Rows from block 3 of the encoder of a small masked image model, named by matrix and row number. Rows with one number belong to one neuron. Each number is 50 + 12 x the weight over its row's rms, rounded and kept within 0 to 99. All counts start at 0. After the name is the row's rms in percent of the matrix's.
Before each neuron's rows are labels from the 100 images, of 14976, where the neuron reaches its highest value: "strongest on" is what is common among them. Only what is clearly more common there than usual is listed. The data: simulated grey scan slices of phantoms with and without marks.
# fc1: MLP up (encoder.blocks.3.mlp.fc1.weight, 576x192), inputs 0-95
# fc2: MLP down (encoder.blocks.3.mlp.fc2.weight, 192x576, transposed), outputs 0-95

strongest on: noisy; low contrast
fc1.296 106:12 29 52 52 52 49 47 60 67 46 50 70 57 44 45 49 44 51 41 52 49 52 49 56 45 55 59 60 42 40 61 51 53 52 38 52 60 51 45 46 46 46 47 56 50 37 33 37 52 57 59 52 56 56 49 50 52 41 64 41 26 58 60 41 59 51 53 51 30 19 56 52 36 60 50 27 55 45 35 40 45 68 50 75 46 51 50 58 68 44 41 67 36 38 79 61
fc2.296 088:52 65 57 15 68 33 53 65 76 60 36 43 37 56 39 53 43 45 50 44 54 53 49 58 50 49 62 66 45 66 75 56 76 68 48 26 35 52 43 46 33 48 55 64 54 60 28 53 58 53 66 62 48 33 54 53 57 61 64 46 55 39 53 33 48 52 65 64 55 54 29 62 44 57 53 54 46 57 41 75 51 51 59 24 44 64 41 24 46 34 64 19 46 60 59 51

strongest on: limb
fc1.385 095:44 66 66 39 59 39 44 54 63 61 49 57 65 68 53 39 38 49 65 42 47 42 54 43 37 40 49 35 62 36 42 48 50 57 42 31 56 46 40 64 60 46 36 21 46 47 47 29 72 40 44 45 46 37 72 37 47 61 39 76 59 56 41 52 46 43 49 38 52 44 49 36 20 46 36 51 50 65 24 50 54 52 45 59 54 51 43 59 57 38 28 20 37 59 35 38
fc2.385 099:60 46 38 66 61 48 56 47 38 49 43 38 54 50 41 58 52 30 55 32 42 53 62 58 50 48 44 59 59 51 52 40 54 41 73 54 59 33 37 50 37 49 47 44 55 22 43 43 45 62 54 49 38 69 69 47 53 39 57 61 46 47 51 38 52 54 61 58 58 54 56 58 42 52 32 68 59 23 51 39 56 61 39 45 44 40 53 50 60 49 71 82 62 45 51 55

strongest on: several spots
fc1.510 109:59 45 31 54 43 44 50 70 63 40 67 46 56 56 35 62 61 51 42 39 21 56 62 40 30 35 68 42 38 40 49 46 45 47 47 37 67 51 48 41 60 47 60 39 34 35 47 48 42 48 43 40 58 75 44 69 40 57 40 47 54 48 41 52 59 47 63 70 41 43 45 34 46 34 36 46 74 40 51 51 58 56 71 47 27 24 73 82 51 40 66 38 44 71 48 45
fc2.510 156:60 42 38 52 56 63 58 51 48 46 52 44 42 39 47 48 48 54 68 50 66 45 60 64 47 68 37 63 65 53 30 68 44 45 65 60 33 48 42 56 68 48 46 59 51 70 18 56 20 58 58 42 46 63 37 49 58 77 57 39 57 64 44 61 76 83 59 74 65 62 50 43 36 69 44 45 49 56 36 54 59 65 28 64 63 47 56 43 55 57 66 38 51 39 30 69

strongest on: head
fc1.355 106:57 44 70 35 41 58 34 64 38 69 34 73 65 40 44 40 32 37 39 48 74 63 59 40 48 59 57 46 45 28 55 61 35 44 50 50 50 49 51 70 74 64 58 40 48 68 61 25 43 43 55 38 56 37 41 48 48 56 61 56 44 61 37 45 80 30 14 48 71 35 66 43 50 65 57 57 47 46 56 50 64 44 33 64 50 65 50 41 46 62 45 53 50 54 68 64
fc2.355 111:36 42 54 39 44 57 51 32 38 54 57 55 64 51 39 35 57 57 60 58 28 46 55 47 25 71 60 51 59 55 21 54 70 53 68 56 51 51 68 32 47 38 43 51 37 48 64 46 57 44 18 61 51 55 47 54 69 55 65 43 40 29 65 58 35 51 51 46 55 59 50 64 48 43 42 53 43 54 29 23 66 57 48 40 66 50 22 67 63 42 41 52 67 56 61 56

strongest on: limb
fc1.411 098:47 57 35 44 39 54 71 41 32 40 36 36 57 61 60 39 35 58 45 42 55 64 39 49 55 61 39 47 43 35 54 62 39 51 58 46 55 56 48 47 65 45 53 57 36 57 41 55 42 47 46 52 41 25 78 34 35 47 53 46 55 43 62 25 41 68 62 63 54 42 43 53 30 62 71 14 47 49 75 58 48 49 67 41 38 50 71 64 29 36 36 50 22 47 52 40
fc2.411 102:35 62 54 35 49 47 35 34 55 48 64 54 28 46 54 84 48 69 55 31 50 53 57 48 65 52 47 47 59 68 48 63 30 38 61 76 39 41 44 48 49 66 46 51 58 80 45 75 52 36 55 60 46 58 50 61 43 72 67 51 60 78 35 72 55 43 46 56 55 56 45 49 41 47 81 53 39 29 42 51 32 47 34 69 39 43 46 39 34 57 62 53 55 27 27 69

strongest on: head
fc1.487 099:58 43 63 44 56 40 51 30 26 54 42 70 43 52 42 48 27 63 53 26 28 64 36 34 49 56 35 67 45 52 31 40 60 68 70 64 67 45 42 38 44 34 53 56 47 67 41 35 63 39 52 25 46 65 36 50 50 63 60 46 44 46 32 48 45 55 41 67 23 28 70 26 67 49 66 60 63 47 52 46 60 50 59 29 55 32 24 44 27 24 58 37 56 48 64 57
fc2.487 066:47 39 48 67 47 68 56 76 75 49 53 49 41 46 63 51 55 62 45 60 29 41 52 78 28 32 55 60 67 50 31 45 63 43 36 57 39 46 72 73 39 61 52 46 61 46 43 58 58 45 61 63 68 55 33 28 48 44 53 53 58 31 46 50 61 26 76 49 63 39 55 48 32 46 83 47 62 68 52 46 39 58 39 54 49 68 30 49 49 61 53 36 58 45 68 58

strongest on: low contrast; noisy; head
fc1.427 089:43 48 44 72 55 58 55 48 33 52 52 64 48 45 15 51 68 38 41 55 56 45 49 47 56 36 42 63 58 64 72 45 57 48 62 65 65 73 47 75 66 36 54 44 37 35 50 49 48 54 33 60 58 52 45 50 59 54 62 46 57 35 46 49 67 38 40 80 49 64 47 64 37 46 52 56 34 34 43 40 50 49 58 65 34 44 51 75 53 38 62 58 38 42 49 39
fc2.427 091:56 28 49 24 43 36 43 71 35 63 40 39 34 62 55 65 47 37 73 53 48 50 40 67 49 47 43 29 33 46 33 60 42 50 60 41 33 42 47 41 63 57 58 57 53 62 40 64 39 69 81 55 63 45 53 59 50 48 41 53 65 48 32 53 46 54 43 51 36 16 79 61 44 41 61 55 55 47 47 21 60 49 43 42 42 50 46 63 53 66 62 37 60 47 60 72

strongest on: chest
fc1.327 093:42 37 71 67 62 52 59 47 23 16 38 55 43 52 27 51 58 46 50 34 60 45 48 40 46 57 34 62 55 72 58 71 43 64 65 66 61 53 54 64 56 30 46 32 52 61 57 62 59 49 57 35 45 36 26 58 61 47 48 47 57 51 46 69 34 64 50 48 43 55 51 46 48 21 29 49 50 67 24 45 57 45 52 42 48 64 44 58 56 43 77 49 47 58 53 44
fc2.327 096:76 50 40 26 36 32 55 54 81 43 67 49 43 47 61 49 40 64 42 33 39 59 64 49 64 68 55 44 60 55 55 38 57 43 40 61 70 50 39 39 58 41 57 62 34 50 61 42 27 58 72 42 31 67 53 38 61 70 52 50 38 59 50 43 63 49 48 46 74 51 53 52 32 57 68 48 44 50 73 58 72 42 62 48 64 43 36 43 57 47 40 39 46 39 36 33

strongest on: belly
fc1.313 095:36 44 44 51 37 50 40 30 31 59 39 57 29 41 55 30 66 45 65 48 54 67 51 69 50 43 36 71 53 50 51 46 44 65 43 36 26 52 62 71 50 47 53 54 51 41 56 53 46 55 34 48 28 53 49 43 45 55 52 52 45 41 44 39 47 66 45 59 67 67 28 50 31 50 45 56 78 37 39 46 45 43 25 30 71 57 54 50 59 48 40 44 35 44 46 55
fc2.313 071:68 64 42 45 33 44 45 48 41 30 47 48 55 22 49 62 34 34 41 39 40 52 56 35 59 52 74 55 47 42 50 43 67 35 69 41 62 52 60 53 56 43 49 49 56 40 26 52 67 33 60 72 55 60 47 57 39 35 56 41 48 49 29 62 58 75 53 64 59 59 55 67 66 25 54 55 43 38 53 43 39 56 61 51 31 37 47 32 42 42 36 32 61 31 42 55

strongest on: several spots
fc1.66 086:59 41 33 57 47 52 51 53 53 56 68 52 51 74 22 55 61 57 56 44 57 60 73 47 55 28 59 58 74 60 54 50 54 42 35 42 64 46 46 61 47 38 32 48 27 21 57 57 56 68 34 67 57 63 54 53 38 56 57 40 57 62 47 60 58 40 34 28 63 61 35 42 50 57 41 44 69 33 57 71 39 72 43 43 46 42 64 50 38 59 46 23 59 58 53 70
fc2.66 114:68 47 46 60 49 59 64 46 87 29 65 46 55 37 63 55 67 64 56 55 56 57 59 50 55 63 55 44 49 83 46 51 43 53 55 42 46 55 11 61 52 58 32 62 56 40 53 49 60 64 58 47 41 56 52 50 58 67 51 41 42 46 44 55 59 46 56 54 50 50 62 72 40 39 44 66 66 54 46 40 47 40 25 55 53 40 31 55 51 51 43 69 47 38 65 64

strongest on: noisy; low contrast
fc1.194 112:43 45 50 35 43 50 37 63 53 44 44 35 60 39 58 64 59 30 64 40 30 51 38 50 54 55 53 59 46 44 52 64 59 37 42 40 49 52 52 34 40 64 48 45 64 41 71 52 78 49 59 33 53 42 48 49 61 65 49 63 31 75 25 41 45 44 48 55 61 64 44 67 38 39 60 70 41 61 52 56 47 57 39 64 71 48 44 55 23 44 58 66 53 59 39 52
fc2.194 107:43 68 38 56 50 58 54 35 51 49 44 53 45 81 42 37 37 52 54 45 77 53 56 41 36 50 30 53 56 45 42 46 35 49 55 57 62 57 54 59 52 48 56 53 55 67 36 46 38 46 46 49 45 62 72 35 47 57 66 49 68 42 58 46 49 52 61 42 48 40 54 39 58 65 73 36 39 54 43 42 69 37 63 31 26 34 60 53 69 45 49 25 51 33 41 34

strongest on: low contrast
fc1.59 099:63 68 39 39 65 39 64 46 45 57 47 27 42 42 37 48 28 37 52 42 62 34 52 36 54 65 57 49 54 29 51 42 66 22 57 48 35 51 41 53 42 47 50 54 58 68 34 57 37 42 46 30 30 41 35 58 38 39 43 40 75 48 50 47 34 69 57 43 63 57 41 53 55 53 31 41 55 48 39 48 54 60 75 39 47 48 44 39 58 60 40 55 41 24 67 47
fc2.59 113:41 49 34 55 57 46 64 55 49 59 48 39 47 55 61 40 49 83 47 44 55 54 60 50 57 39 47 51 44 42 37 65 50 57 40 64 61 51 62 50 76 46 45 59 50 61 33 44 43 38 46 46 50 45 69 28 53 49 48 56 27 69 39 50 36 51 44 46 42 55 52 38 58 61 65 34 41 54 54 50 40 48 49 59 62 65 13 67 38 73 58 58 50 46 36 56

strongest on: ring
fc1.215 123:41 54 74 54 61 49 47 36 27 50 48 43 34 65 78 44 72 51 55 44 74 55 41 44 58 40 54 41 59 31 53 76 41 56 44 51 35 60 37 34 39 43 61 34 67 57 51 42 57 54 58 36 38 31 38 69 57 55 34 55 52 40 71 54 39 52 51 52 64 60 51 39 51 57 48 48 45 71 49 59 43 53 39 44 45 60 59 37 47 42 58 47 41 34 70 72
fc2.215 137:62 30 57 50 40 52 40 61 42 60 50 46 65 57 49 52 30 35 27 78 46 61 44 50 42 37 46 51 55 49 32 36 42 60 52 53 34 45 48 55 53 59 58 65 64 59 61 52 44 52 35 36 52 35 52 57 43 58 32 65 43 47 32 52 36 54 66 38 40 49 52 66 46 40 54 58 44 60 32 81 41 52 36 57 47 66 59 55 40 60 47 43 39 29 60 52

strongest on: chest
fc1.521 113:33 61 61 28 62 33 47 53 42 54 64 38 48 93 76 54 35 32 53 31 44 70 58 35 40 34 45 42 61 04 51 36 54 46 51 70 66 60 54 39 48 35 47 56 43 52 43 52 60 53 38 43 44 46 46 67 77 46 77 38 32 51 69 51 57 48 62 60 53 52 56 63 59 59 40 65 67 51 30 45 46 37 55 50 44 59 54 61 59 53 55 77 48 60 44 57
fc2.521 119:63 47 48 58 46 60 51 35 57 40 71 53 54 52 55 38 49 52 44 46 30 59 38 64 47 43 49 44 58 64 47 61 39 61 51 32 49 43 49 38 44 42 44 57 57 46 65 52 69 48 54 50 38 64 46 35 53 65 39 80 61 44 71 53 60 41 34 44 37 34 55 62 38 57 64 49 30 25 61 50 57 62 66 59 44 64 33 68 56 44 43 72 51 52 47 99

strongest on: ring; head
fc1.191 096:47 78 39 58 47 59 51 33 15 47 44 53 60 51 61 72 56 51 41 31 64 65 30 41 61 60 50 48 39 52 62 45 69 72 39 62 32 27 39 32 55 50 44 39 41 58 56 12 57 37 43 71 45 42 88 60 62 62 43 70 66 35 64 73 17 45 48 42 55 53 72 46 46 36 55 55 40 67 31 29 38 56 53 56 40 63 58 66 39 38 59 57 42 41 46 47
fc2.191 116:59 41 45 53 59 51 56 54 50 42 40 43 46 33 62 57 34 45 33 52 52 62 16 64 56 37 64 71 61 33 52 30 58 65 40 42 29 76 37 50 42 54 55 46 50 54 34 51 45 63 70 43 56 76 57 49 29 46 44 52 44 35 41 46 50 49 66 43 49 48 26 60 58 52 52 46 34 68 73 55 55 38 56 79 45 35 40 35 42 52 61 51 72 32 42 57

strongest on: streaks; limb
fc1.506 108:41 40 64 79 43 34 31 43 31 40 53 70 44 58 56 47 38 38 52 68 48 41 54 57 49 37 34 55 54 58 38 49 73 55 50 61 68 55 74 31 69 66 48 38 52 38 57 41 56 59 55 41 61 37 48 41 52 69 28 64 42 58 66 39 53 60 44 61 52 41 67 49 48 42 74 37 48 54 54 43 71 50 52 52 53 40 66 75 37 55 38 66 51 53 39 45
fc2.506 073:43 72 55 52 50 29 66 56 47 38 52 63 51 65 53 56 46 71 52 39 59 42 53 49 41 53 62 43 49 54 48 58 57 40 55 49 36 52 46 45 39 58 33 26 55 41 53 64 59 59 61 64 55 46 48 40 52 44 34 53 66 52 51 57 36 65 28 57 43 77 55 68 43 67 64 51 50 47 60 28 50 57 35 38 51 67 65 41 36 54 37 54 47 37 37 55

strongest on: limb; ring
fc1.57 112:52 44 55 50 73 41 27 57 52 55 46 72 41 56 53 35 39 44 36 52 56 52 42 47 56 32 84 42 33 50 43 60 61 50 55 40 32 63 68 44 36 41 35 32 46 67 49 54 32 60 40 40 34 46 44 59 47 68 36 72 65 47 73 56 56 65 46 46 48 41 32 40 46 55 39 32 56 48 34 61 50 33 26 61 46 71 89 22 46 56 53 42 36 49 52 57
fc2.57 070:46 72 66 53 31 46 35 37 63 54 39 63 47 74 46 22 42 43 41 39 52 62 57 52 60 35 65 42 48 56 44 49 39 59 67 63 48 62 52 53 41 47 45 53 36 62 52 67 38 43 75 54 50 41 55 50 66 53 51 58 44 39 69 48 63 42 49 29 42 55 51 54 20 30 51 57 43 45 55 51 36 46 54 54 43 36 58 52 33 37 65 56 66 39 47 79

strongest on: low contrast; chest
fc1.504 097:38 56 42 42 39 50 44 54 48 64 55 46 67 21 59 60 61 45 41 21 38 67 57 66 50 33 64 49 50 50 49 75 33 48 72 30 61 34 51 45 63 31 46 53 32 22 76 53 26 43 39 51 43 53 64 41 48 55 51 54 55 47 48 66 64 50 38 58 54 75 56 51 57 54 52 61 83 49 66 57 58 49 59 73 27 44 54 57 31 35 49 44 51 37 64 45
fc2.504 039:54 40 70 63 45 51 55 45 45 19 69 79 46 66 41 62 24 40 49 36 56 57 59 71 44 62 68 61 45 38 60 56 43 49 35 60 42 55 66 36 52 65 36 40 46 47 58 54 53 41 70 53 42 64 64 50 57 41 33 60 55 28 56 45 44 46 43 32 55 65 42 63 48 51 07 32 51 38 57 64 38 55 53 48 51 43 42 33 30 53 32 50 59 43 45 50

strongest on: limb; several spots
fc1.147 103:74 61 56 53 52 58 60 53 43 32 48 35 53 41 36 27 66 55 50 49 34 47 53 79 54 40 46 43 43 48 32 41 65 49 36 52 87 52 59 56 61 66 65 48 32 56 31 43 42 41 48 56 50 76 53 55 57 54 37 69 44 67 41 83 61 45 56 60 50 43 47 52 53 54 25 70 42 60 45 61 55 43 55 70 50 65 65 50 32 72 32 65 60 47 62 54
fc2.147 098:46 63 70 59 68 52 39 43 53 53 60 51 61 47 53 48 38 36 50 56 44 55 39 38 49 58 49 58 28 41 46 57 37 64 63 68 43 36 67 29 47 57 51 47 63 39 49 59 60 58 45 62 56 16 50 52 70 23 67 51 48 64 40 44 42 41 52 42 57 41 62 48 54 56 34 52 49 54 56 57 69 59 64 39 50 41 52 61 76 48 47 47 64 67 64 26

strongest on: streaks
fc1.342 113:53 42 46 56 34 42 39 77 48 47 26 51 18 61 60 38 51 39 58 52 51 36 54 37 51 44 44 66 82 49 55 65 56 25 40 58 47 45 52 34 65 53 34 61 37 27 52 62 30 61 48 50 67 41 55 60 46 44 40 48 49 64 71 40 52 47 50 53 46 48 53 54 37 81 46 41 67 60 55 38 36 45 50 61 47 81 50 52 42 49 38 60 40 55 61 42
fc2.342 062:55 67 57 40 47 44 50 65 65 40 53 65 59 55 60 46 44 58 57 66 49 55 54 57 58 72 45 73 58 56 35 67 52 60 49 59 25 41 62 40 49 37 50 61 44 46 47 49 40 45 79 47 55 39 65 47 48 56 35 56 70 64 68 50 56 42 44 55 49 62 39 60 41 44 60 64 40 41 43 32 47 50 47 63 73 65 56 58 38 72 57 61 47 64 49 50

strongest on: chest
fc1.364 107:44 48 63 61 62 70 43 47 58 29 35 55 39 48 48 53 54 51 64 42 45 48 60 68 36 68 47 69 59 58 40 54 36 73 39 61 33 55 69 67 56 32 73 23 28 72 76 82 53 42 45 50 49 44 53 54 54 40 35 48 38 50 49 51 60 77 51 52 44 74 46 37 29 65 44 55 54 55 66 47 66 61 56 47 28 49 56 43 49 37 40 38 49 46 51 56
fc2.364 105:60 41 22 59 39 69 57 56 57 44 60 46 56 54 43 40 53 59 35 52 29 56 60 54 42 45 49 33 58 52 58 62 57 70 41 54 52 41 32 54 44 60 53 50 51 27 55 64 58 44 49 55 45 73 50 38 61 15 47 48 32 59 59 58 57 41 66 52 44 45 59 55 42 44 32 24 42 48 33 40 41 40 66 55 47 58 32 55 50 70 41 22 38 57 53 53

strongest on: low contrast; chest
fc1.544 097:66 75 56 40 45 46 54 36 35 30 67 29 42 75 43 38 55 61 49 36 38 68 60 52 32 36 64 42 33 55 59 38 50 62 56 46 35 48 38 61 43 55 66 41 57 45 49 40 49 56 57 13 34 56 52 47 53 48 58 50 57 37 68 66 50 54 72 57 58 65 63 51 31 43 36 39 64 19 56 39 50 47 44 27 51 55 73 51 49 70 42 61 55 64 62 37
fc2.544 076:50 40 63 41 46 50 46 69 61 62 35 68 51 40 39 47 65 46 53 57 53 45 45 52 41 56 78 47 70 48 58 40 34 58 57 45 49 53 38 42 57 26 25 42 57 47 62 53 65 40 57 25 56 57 50 57 51 56 58 31 50 45 43 62 43 44 32 48 45 48 60 53 40 54 63 37 30 69 46 39 41 29 42 65 62 72 36 43 23 43 52 35 52 66 42 53

strongest on: streaks; head
fc1.159 103:63 38 73 51 39 68 57 36 53 50 43 51 48 44 55 49 51 69 57 37 63 49 70 51 54 61 31 61 50 23 60 38 50 49 50 43 27 59 29 49 44 53 65 67 55 60 33 47 41 56 51 38 25 59 46 41 52 61 51 34 44 71 57 72 56 37 38 43 50 66 59 32 48 58 37 72 37 51 42 67 34 47 55 24 70 61 47 50 59 66 36 51 79 55 53 45
fc2.159 112:31 49 70 36 45 35 48 46 55 27 48 52 42 21 36 48 60 64 53 55 40 62 40 51 51 61 48 37 32 49 66 54 75 74 32 36 48 30 42 68 57 67 37 64 33 41 70 60 45 69 46 49 60 36 34 72 39 68 47 48 64 58 39 57 52 51 48 41 32 54 55 60 52 50 59 25 48 70 40 56 57 54 48 54 57 46 48 42 46 42 58 57 67 60 62 48

strongest on: belly
fc1.464 123:66 39 39 34 48 61 56 49 41 41 75 40 25 37 63 36 71 43 49 48 53 49 51 44 50 47 60 24 43 35 59 64 28 61 40 40 63 76 49 62 61 48 60 55 66 30 43 50 36 48 39 57 48 45 60 63 50 25 41 47 45 51 55 73 53 52 48 52 44 49 62 53 56 48 52 72 45 69 58 49 39 68 16 55 55 51 57 36 47 46 57 36 37 41 36 59
fc2.464 112:42 51 25 49 46 64 41 65 56 30 63 50 45 69 53 57 57 42 43 29 58 61 55 53 46 40 36 58 45 63 28 60 45 64 43 41 48 65 61 57 75 61 53 52 25 49 51 75 21 66 37 36 58 33 39 47 33 45 51 66 48 64 44 37 43 64 41 53 36 40 33 58 53 48 49 49 29 30 64 38 47 51 48 41 43 50 53 49 52 53 34 42 47 55 27 66

strongest on: limb
fc1.574 105:76 31 60 33 37 54 62 59 40 46 61 55 68 63 35 62 55 37 43 27 63 67 56 38 54 79 45 44 57 44 34 39 44 57 62 55 42 58 57 65 67 32 59 51 53 63 53 35 44 52 53 51 60 68 61 50 60 44 42 29 55 55 39 27 56 55 60 64 31 53 63 41 50 58 38 60 57 39 49 52 50 51 43 51 56 63 49 58 51 59 38 38 21 42 59 54
fc2.574 101:57 33 41 56 38 54 58 68 41 56 72 45 49 68 65 74 61 50 40 55 47 47 53 52 47 60 55 59 47 74 56 54 37 58 56 49 70 62 30 35 57 39 68 60 56 59 36 61 64 84 40 43 47 60 34 34 55 46 43 40 41 49 62 45 69 42 48 44 12 34 42 49 54 64 47 47 56 71 50 41 45 38 51 50 55 71 53 41 64 50 70 69 54 44 54 54

strongest on: limb; ring
fc1.520 104:48 49 62 19 38 41 36 40 44 39 54 48 52 59 56 57 63 47 67 58 42 58 45 45 45 36 43 37 41 39 53 65 55 57 55 61 58 72 71 75 34 55 63 39 40 54 43 75 56 52 55 49 53 56 45 43 63 40 33 46 49 49 46 46 65 68 45 45 29 58 53 43 54 54 37 46 53 49 38 53 41 55 38 60 76 59 57 55 39 68 58 70 59 53 78 73
fc2.520 074:43 50 65 54 30 48 38 50 49 50 52 46 49 37 43 47 18 40 38 66 54 30 48 65 60 58 49 56 69 50 56 59 54 63 43 74 35 46 15 29 62 51 39 53 43 60 35 48 53 53 38 52 55 32 55 39 61 44 60 46 50 62 41 53 46 28 69 55 58 50 57 53 39 42 62 43 26 44 31 32 46 41 57 44 33 54 50 51 71 29 43 50 39 45 56 44

strongest on: several spots
fc1.389 104:75 56 59 45 67 37 43 50 59 41 44 45 34 54 54 54 57 39 43 35 46 53 45 53 57 83 60 34 25 45 66 48 47 34 44 54 47 38 47 51 58 51 38 55 55 38 41 44 67 45 47 31 38 50 63 49 46 27 59 38 58 67 48 49 74 48 65 59 53 44 46 57 43 41 39 70 37 21 39 51 58 58 48 40 18 64 39 53 39 67 45 41 65 51 61 46
fc2.389 094:40 39 38 73 46 51 29 47 57 62 48 37 51 51 30 51 47 81 55 70 46 47 38 54 45 39 43 44 51 54 25 46 41 56 45 50 63 40 55 43 46 64 54 43 50 67 57 57 29 42 77 74 49 62 47 36 39 64 45 51 54 47 61 42 09 50 27 33 50 51 40 62 44 53 70 56 55 70 44 29 47 48 57 63 59 45 48 46 67 57 69 61 32 39 49 60

strongest on: chest
fc1.382 103:53 33 46 53 48 30 53 44 57 61 39 23 49 45 44 38 36 26 40 53 51 54 72 58 59 49 47 69 73 30 68 50 68 53 43 50 53 45 30 48 24 43 55 70 70 87 51 31 51 42 62 55 47 53 57 60 34 53 56 39 40 50 69 48 69 53 48 63 47 50 73 54 46 49 26 47 65 44 63 64 45 67 46 34 49 38 59 61 41 48 60 42 43 51 79 46
fc2.382 104:39 33 41 29 79 59 63 74 44 46 41 49 30 54 44 43 62 53 56 54 46 42 49 62 51 51 48 63 59 51 34 35 57 69 55 54 48 33 51 26 27 59 62 17 54 49 63 51 63 58 30 68 49 27 38 35 56 33 48 56 37 45 48 41 53 39 43 81 56 48 59 58 42 40 57 33 32 49 53 52 66 31 61 44 46 53 63 53 49 46 59 74 34 56 31 50

strongest on: noisy
fc1.568 093:49 39 50 51 60 78 55 28 42 39 35 35 61 47 45 52 58 45 60 46 48 51 56 47 60 31 60 41 42 48 48 66 28 46 55 38 47 69 29 43 58 61 63 49 57 41 49 42 58 50 61 37 35 56 42 50 41 38 56 63 47 39 65 53 41 36 56 39 40 49 58 64 64 54 40 43 68 47 49 48 48 23 44 46 58 76 25 52 43 70 43 52 71 27 57 52
fc2.568 109:62 67 47 47 62 43 47 52 66 68 57 33 65 34 51 44 32 61 41 53 44 43 43 60 45 45 52 35 48 59 43 47 38 38 53 66 89 37 58 69 34 17 48 53 58 54 37 65 61 39 50 47 52 50 74 35 48 57 51 52 40 43 22 52 50 58 59 34 53 69 45 39 64 57 56 48 44 52 52 47 64 45 51 40 52 58 55 63 61 12 78 55 58 38 44 54

strongest on: head
fc1.129 095:47 54 56 38 61 49 44 52 60 76 36 30 52 69 76 47 53 44 50 52 48 36 45 54 50 55 45 45 40 52 55 51 53 66 45 46 49 55 37 60 49 58 54 45 68 32 45 45 63 34 54 61 50 69 14 28 63 32 27 47 48 44 52 62 61 50 47 53 55 56 35 51 53 59 58 30 39 55 37 52 52 57 42 68 48 27 62 45 57 59 57 45 58 36 39 53
fc2.129 096:41 56 39 36 42 57 58 42 50 33 53 52 50 64 58 38 52 34 47 48 34 64 57 47 40 67 64 55 49 56 58 62 52 58 41 58 31 39 64 51 26 44 56 59 59 80 62 58 60 47 37 46 27 40 75 85 25 53 51 37 65 53 66 54 50 45 36 70 59 53 53 39 53 64 56 56 32 67 49 44 53 32 52 53 50 70 69 40 57 51 39 58 66 28 50 54

strongest on: streaks
fc1.198 098:55 59 37 57 63 51 54 47 39 51 59 54 27 43 47 45 40 34 54 50 77 63 58 42 26 73 52 55 41 29 30 43 54 51 59 46 36 49 49 46 52 41 80 39 34 52 51 56 42 52 54 53 46 59 57 36 35 54 41 44 60 41 58 65 24 32 55 42 45 65 62 73 53 58 59 46 52 49 55 69 28 53 46 67 52 53 81 61 41 54 37 28 52 43 31 66
fc2.198 132:44 59 70 61 75 56 65 52 63 43 55 50 32 50 44 45 39 47 52 54 31 30 40 67 56 50 52 50 70 70 52 54 60 41 46 37 49 72 56 47 55 52 50 58 60 58 54 73 49 46 56 43 41 39 55 30 82 24 42 45 59 49 64 48 25 52 59 72 46 55 51 46 46 52 45 52 39 48 42 66 60 53 53 49 67 59 53 46 70 58 83 44 27 44 40 58

strongest on: low contrast; head
fc1.95 091:51 77 35 54 42 41 55 53 42 65 36 53 50 54 58 65 49 44 55 38 40 41 36 32 33 62 54 44 58 63 42 54 27 69 61 59 67 30 42 66 42 50 45 37 35 39 45 40 50 64 27 45 54 60 50 54 11 33 40 38 65 46 54 68 66 39 35 37 62 65 59 51 41 43 44 48 39 26 36 47 35 52 65 52 44 40 69 55 51 53 75 68 34 24 53 32
fc2.95 063:51 45 72 67 73 57 54 45 69 64 48 41 56 48 46 59 39 30 58 58 31 51 49 58 49 59 39 55 47 37 60 47 50 43 32 52 55 34 43 48 56 43 48 54 41 49 59 36 47 52 72 49 49 44 46 49 62 56 30 40 39 59 42 43 50 54 50 61 54 48 56 53 26 44 48 57 60 78 33 47 42 67 65 57 50 49 52 26 37 50 60 42 36 45 78 54

strongest on: limb
fc1.301 104:36 44 41 67 48 41 67 61 34 58 52 38 38 28 46 43 54 30 22 36 48 51 56 66 60 47 42 41 69 41 47 51 34 66 69 74 53 52 30 52 55 46 62 84 33 68 55 63 64 54 39 63 45 46 56 68 32 38 45 46 42 61 49 68 32 73 50 50 58 52 44 33 43 42 50 47 63 31 46 49 52 44 49 55 56 46 47 25 27 51 58 38 48 39 40 48
fc2.301 099:53 55 70 69 43 64 44 50 52 47 34 53 62 63 57 51 56 76 50 68 38 73 57 30 48 37 61 44 34 62 57 61 32 56 49 50 78 61 39 61 52 42 29 39 58 44 61 51 62 48 24 62 52 59 67 22 30 64 50 61 47 74 38 34 47 51 56 47 71 31 47 71 45 25 62 67 52 66 62 56 50 46 68 59 48 61 50 44 46 36 52 44 48 53 37 51